{
  "train_examples": 26041,
  "loss": "cross_entropy",
  "shampoo_beta": 0.999,
  "max_precond_dim": 1024,
  "epochs": 15.5
}
Rows from block 4 of a small sound classifier, named by matrix and row number. Rows with one number belong to one channel. Each number is 128 + 24 x the weight over its row's rms, rounded and kept within 0 to 255. All counts start at 0. Numbers have three digits each.
After each channel's rows are labels from the 100 clips, of 14976, where the channel reaches its highest value: "strongest on" is what is common among them; "lies over" is the class under the peak. Only what is clearly more common there than usual is listed. The data: synthesised sound scenes: up to three everyday sounds over a background.
# sq0: squeeze pointwise conv (model.blocks.4.sq.0.weight, 60x240x1x1), inputs 80-159
# e10: expand pointwise conv (model.blocks.4.e1.0.weight, 120x60x1x1, transposed), outputs 60-119
# e30: expand 3x3 conv (model.blocks.4.e3.0.weight, 120x60x3x3, transposed, each kernel summed), outputs 60-119

sq0.25:204128128089128128128128128128128128128101128128128128128128128128128128128128128128128128128128128128075128128128170128128128128128128128128128097128128128128159128128128161128128184063128128128128160088128189128086095128128069128088090128
e10.25:128128128088161128128128128128128128128128128128128158128128093128128128057092177076128128128166128084128128128128082128166128175092128128128128128128128128128096174128128128128128
e30.25:083138100119100128124119142145128120079112160135132120150102162088103126121127140110149120132148156156122128146115106088112075093146149124105115150109134111119153169113092091108093
strongest on: background: none; laser zap
lies over: laser zap

sq0.23:128080128128071128128128128128094128128128093128128042128128077128096128128128092128078128097101128128128128128128128091128087076087184128128088128128128177128128128159128128128128128128128128128128128128128128128128128070158128128128128128
e10.23:128085175128128075094128086082128128128128128060159128128128128128128128128128128185128128104128087096128095128166128128128128128082128128128128090156181094128128128128158128171128
e30.23:141144116109157106139098128145122115145124133088134170144128134107121089105189116179087139106089140120113118114129169151129124128103138119142078128108093138095142131091076118103143
strongest on: thunder; first sound: thunder
lies over: thunder

sq0.8:128090128178128128103128128110076085128128086157128128096081128128128128128128128128081128128128128163128128128128159104128128128170128166128181128128169164128128086128083128102128176128101096128182128128128128128128163102069128128156128128
e10.8:185128128190128128158128128128096128128128128096128128185072128163128128128185128175128174128128128100128128128128128128128170158128128128128128153174128106177128179128081128128128
e30.8:130154159122104084128134138158128106117113108097128129165110135119146155126115143148130153129167096169119116142130157132146166153077159097109131146042129108106112128119115126156107
strongest on: background: none; siren
lies over: siren

sq0.12:128105183128091182128128128085159128128128128128128128128165128169158128097128128128128128152128128128128128083128154128128128128128128128128128077155128102161089195171128128169195128128171128128085089128128075128128128166187128163062128128
e10.12:128128128128128185128128128128094128128051200128128128091128072128128128128128128128128128169128195128128128074128128128128128128128128128081128085128128128128128128128128128128172
e30.12:163145158157148164104157086147152155122107113152129150122104130103157096096187093163116139128096141150115098099152130120114126113099125151107134114146126118091151133148136104149128
strongest on: background: none; doorbell; bird chirping; first sound: doorbell
lies over: doorbell

sq0.41:128128128128128128181128128128128159161196128128128178128128128176128128128128128128128085158128128128095128128040128090128128128173189201164090182128187128164128128128165147128128128128128128101128167168180099128128128156128170128128176162
e10.41:128160128128128128128128128128128128128128165128128128194128092128128128128128128128091128128128128128128076166099128169128128087128128128128220128199128075128128128214168128092168
e30.41:097137107145114139128139126161122095082116144117128123165165136173125116127114125090128132126064100103117161156141095128119119139128136154115139184113108180134146122162116143127143
strongest on: bird chirping; background: none; first sound: bird chirping
lies over: bird chirping

sq0.20:128128128187128128128128128128128128078095128128128128128174128128091128128128090128128128128128128128128199088164176128068128128110128162075128128128128128128128128128128128094128128091128128128128128128128128128128086128128128128128128094
e10.20:177094128096175081196170128128094128154163128128128128128128128161128128128128165165169066128128128178128156182128128128128128128128106128128128069128128128128128163128128128101128
e30.20:124115075118111152079120124111120168117144121137135135160120136156138089139118117172131110119160128115089087143136143156100124134152110084147150096144112102103097106135109124123118
strongest on: doorbell; background: none; first sound: doorbell; beeping
lies over: doorbell

sq0.7:128128128128128128128128128128128072128128068128097087128128184128128178128128128128159128128086128162128185128095128086128128128103128128128128128081128128128128128128188128128128128101128088128128128087128128128128178167128099128128128128
e10.7:175128128176128128128128128163128128099177180086128088128128128164128128128128128128128128128128066077128128097128128154128162128128128128128128128128128128160128128128128128128128
e30.7:098145113138150162130148103162124186117135089115108125121175117156114143188121121105103097146134126085128120077138135117153152139132101102169124128149112131151109099128121105104122
strongest on: bird chirping; first sound: bird chirping
lies over: bird chirping

sq0.22:128128128128128154156128128128128128128128128069128068128128128102164128128128128128128091128128128128183128091128076128128158161079128128128102162088165128080128128088185128128128128128128128169128160128128086128128128128065128128128128128
e10.22:128128128128128128128128161128128128128128128185128065128128128128094164185188128104128128128128128174167165128080065128128128128177128128174128128128050081082128128128128128128083
e30.22:096136137113153125096114178131111142128148112148140117125132080109144107138116113128114063108083114151091152123170134165137075144168151123121129128147107105169148109129142124137131
strongest on: doorbell; first sound: doorbell
lies over: doorbell

sq0.52:168168128128128128128148185128128083091069128128128070128128128128128128128128128128075165128203128106109166128128128128128128128177128101128128128128128099164128092128159090164128128128128156188128128077128128128144128128128128090093168128
e10.52:128128128175163128084083128128069128128128128091128128128185069128128175091128152075128128170128128128165082128096128128081086102128128095128128128128128128128128128128128090128086
e30.52:162127158120128167111114137171105129138138091127173128127147137159171181115160161137117066132059134124128127172137142100128136116099080102113117110128074106156142148166126124126108
strongest on: beeping; bird chirping; first sound: beeping; first sound: bird chirping
lies over: beeping; bird chirping

sq0.36:086128128128086128128128128164160159056082128128153128128128128128128128128128128128077084128128128128158128176186128167189128111072080128090128128128128128128048128092128128128128128128128128128128128128128128128128128128199128128128128128
e10.36:179128189073096084128128128163128128153128128098163128128176076100128128128128098128092128089128164128128128128128128128128087128095170128086128128168091128128128128128128128128076
e30.36:135175104134111085160113145113116157122151177140112126104098115120149081127120139073141118141129079128139135116153071140086150150150128084105165122180149115123137106190154172100105
strongest on: bird chirping; background: none; first sound: bird chirping
lies over: bird chirping

sq0.11:128128095128096128087128128152128128128085082128077128128128161128128128128128128128128084128099128128128074128161128128128078128128128064068128128080128156128154128167128103128173242128128128128128212128128128085128128092171052128090128091
e10.11:128128128128128180128104128184159128128128083128128087085088128098128128128128169155128128128128105095093128128171172128128128176091128128128128074128128128128128128128088094095128
e30.11:085155098146126129157119147092125119091135125113163120111154106149162117090097110128134108154072163141123117102140144120116113124096137136140072122144140078140191112136163114125094
strongest on: whoosh
lies over: whoosh

sq0.42:128107128128128094128128159128180085166128128165128128128128128168128086128128128128128086128128155128128128128206163128128128128128154100077128128085128128128159093128128128128128128093128128128061157128128165128179128128128128128128128128
e10.42:128091128128156128162150128128082128177128062128106128094157128128079128107128154158128128128166128159128128128075084197128128168128164128153167096128128128128128128087168128151157
e30.42:121147120172152126142126153140143138113136110118119138119135108138164124142147117139125112126119180146101116129161101131101119091162116112137087126111140157109160099151103128120136
strongest on: car passing; fly buzzing
lies over: car passing; fly buzzing

sq0.15:063073128128128187163128128128128128128128128157128128128128128171128128128128128128128128128128128128128100128128096128128149170128128128128128153076158190128162083128089151128091092166128128128128128079184128128128128128128128128128128038
e10.15:128128128128128128172077128128128158128128100128172090128128128178090183128128128128084128128089128128128128128099182128128091170128128094128161128128193128128128128082128128167128
e30.15:087121098100156139172176149129112135138118128083100128128176166148140109128149175087132144140145138104096126145119089103133122128153128158157099139123096127094149119147108117088125
strongest on: background: none; bird chirping; beeping; first sound: bird chirping
lies over: beeping

sq0.24:128076155128128072128128128128128092128128128128128164166128090128128128128128068128083128128128128128128128128128128167128128084128128081128183128128128128128128128071128102075128178128128128128160128128128080160168128128128080128128128161
e10.24:128128128105128128087128082128128128128128128096091128128128075160062128128128128128128073128128173085083128128128128128128128128128086128128087128128080128128128105128128088128071
e30.24:123113139128128098109165122125106144102087163129121121112157150081115083148098140133110130190081125119125111131123110178146099121134103126116125128130090099130125085150132147111173
strongest on: speech; chatter
lies over: speech